A small image classifier, trained from scratch: soap at rate 0.0018.
Rows from block 2, named by matrix and row number. Each number is 500 + 25 x the weight over its row's rms, rounded and kept within 0 to 999. All counts start at 0. Numbers have three digits each. After the name is the row's rms in percent of the matrix's.
# fc1: shared expert up (model.blocks.2.mlp.shared.fc1.weight, 48x192), inputs 48-95
fc1.0 088:471501508497516484459495510483507466487526477518512490479503484518493501458506526501556494525507459505494430523508515490521497495508480497501539
fc1.1 087:537525540457452439465459513480520541504547517461512527502484452560539517532519465503471536508504509488531485483512510452477507483528515513490506
fc1.2 114:481471521493483506516479488502484493483485511504471517502497499492505490476493468457491481508494516460487484512502494484510486503474454483485545
fc1.3 103:548467502465490479509502479505465523497507474475500541473498476501485542479522512506523526493515508540514477480464511505526480486505487489510504
fc1.4 104:482488508487479513504489526474497461487524486487518517521481461545453523523450530495531465528491495520497521476519529468510457453492436510508468
fc1.5 096:474549470485511474538463517484488535518507552536479493534518515511480480485531443470518482500490527536519500517486474507496511509506489523456548
fc1.6 113:497433519523492483486497497479499475524486479522555497515456460516508499511450542486524511536495464517466511465474531457494493539470495526514482
fc1.7 109:492518515508482488479505525501499495475483524468498508513518437492467490537508506543493484493501469482484515505499514512485462552532469539515465
fc1.8 089:493489496530499510498480455499510488541516475487478504484493513541503480484498486503537484510482515481490464499464531490503571501525506461529517
fc1.9 099:503491481526459490513508469531517456488479543528460500499491517446475495513479479526515495493500494481544501485523530520480519514467472517478503
fc1.10 097:528469498522548467463491563471474451444503499549467495489483502506496489503489501528531526468490493471470481491538530530509488496508496531506473
fc1.11 094:465532494506494541566457504548552500456501517530464477515554484471469480491542463479474518502528482510524508491531480529535504493473510458497523
fc1.12 092:441418493505484488472488517472484482491516497453463478508506516489485500499497502497534495481516540519484509490496441538543509498564519515518517
fc1.13 101:481498511505503470521464480459497479493520514490534483536537535490483513515495511495513478504504497490532520478500500520449503472503483484496515
fc1.14 094:503517524554530478478496511531496539496525518522538471548507479489511458516499528519461481521480471496501467476484488526501470544491520461516498
fc1.15 102:521485524516504470465519495529501504529472533524515490455501479486459491492497480526519488489482524546501506478528484481480500548515531571514435
fc1.16 100:510504502523516459530500535488527445481487490457525479497539535483498520526465490479476497487489474524478491488513513484500501480546473514522528
fc1.17 093:492472500547504484501524492499498494552467492442520495503498460527508481490468460516492495477534480501500531441509498466481469517492512470517479
fc1.18 097:505520483506477492506507498481475506471472491457511491525519487520500476539496511508481500500489471491485536478512473515509509474450469506524509
fc1.19 098:509474474481465486476460511508475471497472482466489505463512481522514472528490513454474491519495482454506496545575453492517504475558464537494485
fc1.20 116:503543500516470485484530496452500476474524466492485512480475494509456473480503515492502543502464540500500565544498512466497480477452503532496488
fc1.21 108:483489467551519537490483478480436503499497541509523498464447496498496497509533463503474493476512480482471509491475523523510497540452491454522483
fc1.22 104:505517509497507462470488480489468544468490490480443485446517500530467494468521491496487497465508508489482484532525510440480492521534538535516521
fc1.23 085:481501495500501490497492515543471519501501529465540481519519478493505475540482525511481537482478530502452491461489469509516487498464482485494454
fc1.24 095:500488506504507507483468552492504512515503466483494499505520455500483492547508529520516525503467534533500497490517497498546510527553471537495492
fc1.25 093:519478471525492497477493476478524467500532493527492501467460471496456447511505528467502511509493522556467524504558555492493530523522509500523502
fc1.26 088:544523491486504512483508464537554519508527494565470515519470471509493506502470466557555467494506494471478502475509520541482506549511529491506491
fc1.27 120:470472449497482512516543522502536480535484500516461510535574491468494486499492503485483470521491482481527535507513482500498522463510476516458501
fc1.28 109:494523546501502479491499486494431500501477544504488537502534540455514500476476472461479496545486546451513496500470511502486496499456525456491513
fc1.29 100:509494476509465488479537520483533480523495476529552498498500501498466490519477537478515484522498523524498520448521508483502434537484473521512501
fc1.30 108:499488461506534504509488530536473512508477492502519536536487515501480485550496544508523478497497455512499531509530515500485463471488503462515530
fc1.31 089:485494517531425456479497522494506430506490484464480456496522456514434481540485490521479493521509500520533527468480489511565519493502527532487456
fc1.32 080:521496469529460472487494519468496478540484503479490468480477499476520533524489511509506520504549494535519501518483517454553494478505518497494496
fc1.33 113:438538535521517477488503499489518484481513498461497494486510513538567494505501515501516476526490508496510558529474548491494513496484528507507530
fc1.34 095:507518501503541519486511499477565489487463523496464502472500488489507547478517468542511501507495469507489483495520498486506494482506479492494512
fc1.35 097:502521531495484477506496551530496465542459482482511531530552495496471500544522451483506490537509507515548473481513452483475529523502485548514505
fc1.36 094:495505495513539485530489522455518543526410512504485466481462493520538524502538508519525500477482457568479516536469537526481533491517527480478500
fc1.37 094:498463464496460486525480496538500486489450560524516532517517494496522481518550505499503487490450495512508497521509494526470536518505513537491536
fc1.38 109:551476460515453487462507499499498471513516519480539509533529475519444471530492506481517455504494481484497474457535467450514508543501513525489456
fc1.39 100:529509498518468475490473451478520502517504527480495498519582504525522510492519528464468487499510528525472523494479514486535488478476529471471528
fc1.40 095:558532521454450504449528504501490512536500464454501496503496489491557530476482501499471502494526499513489471490504472487508475484507480516481526
fc1.41 108:511478519485514467516497520441472506483452468467509528517509516510508493452497461512484462517482502488498513489483474498456520518487479467493503
fc1.42 098:480549491460487516493490526527510506485528476502518483508489463460474482494520491482507471523472480500526528553503544528540524448553453528515550
fc1.43 105:414507533522494488534465531514526460488498489525489507477527508546522511475507482467480483536506507493497552477462529481559504489494498478542509
fc1.44 112:539483481476442537518529506511466535474487485489511480510501458493530505473557477492447526554492500497487482489437480514503510509498490463520555
fc1.45 099:531526485515495523452505502496537535474536491487488453499503479529472519515460489527500456515465484456534539518462533482547510470486476555471497
fc1.46 101:471505491523543529536531477504505507566438525508471496484526480527470491504530473460505512469488455516521534487515499493468474540491487495480490
fc1.47 095:478527502526546498501515486538477520484489544507487523500503512470480517478520489506516475501517523496550516507521532522537505515470482528454516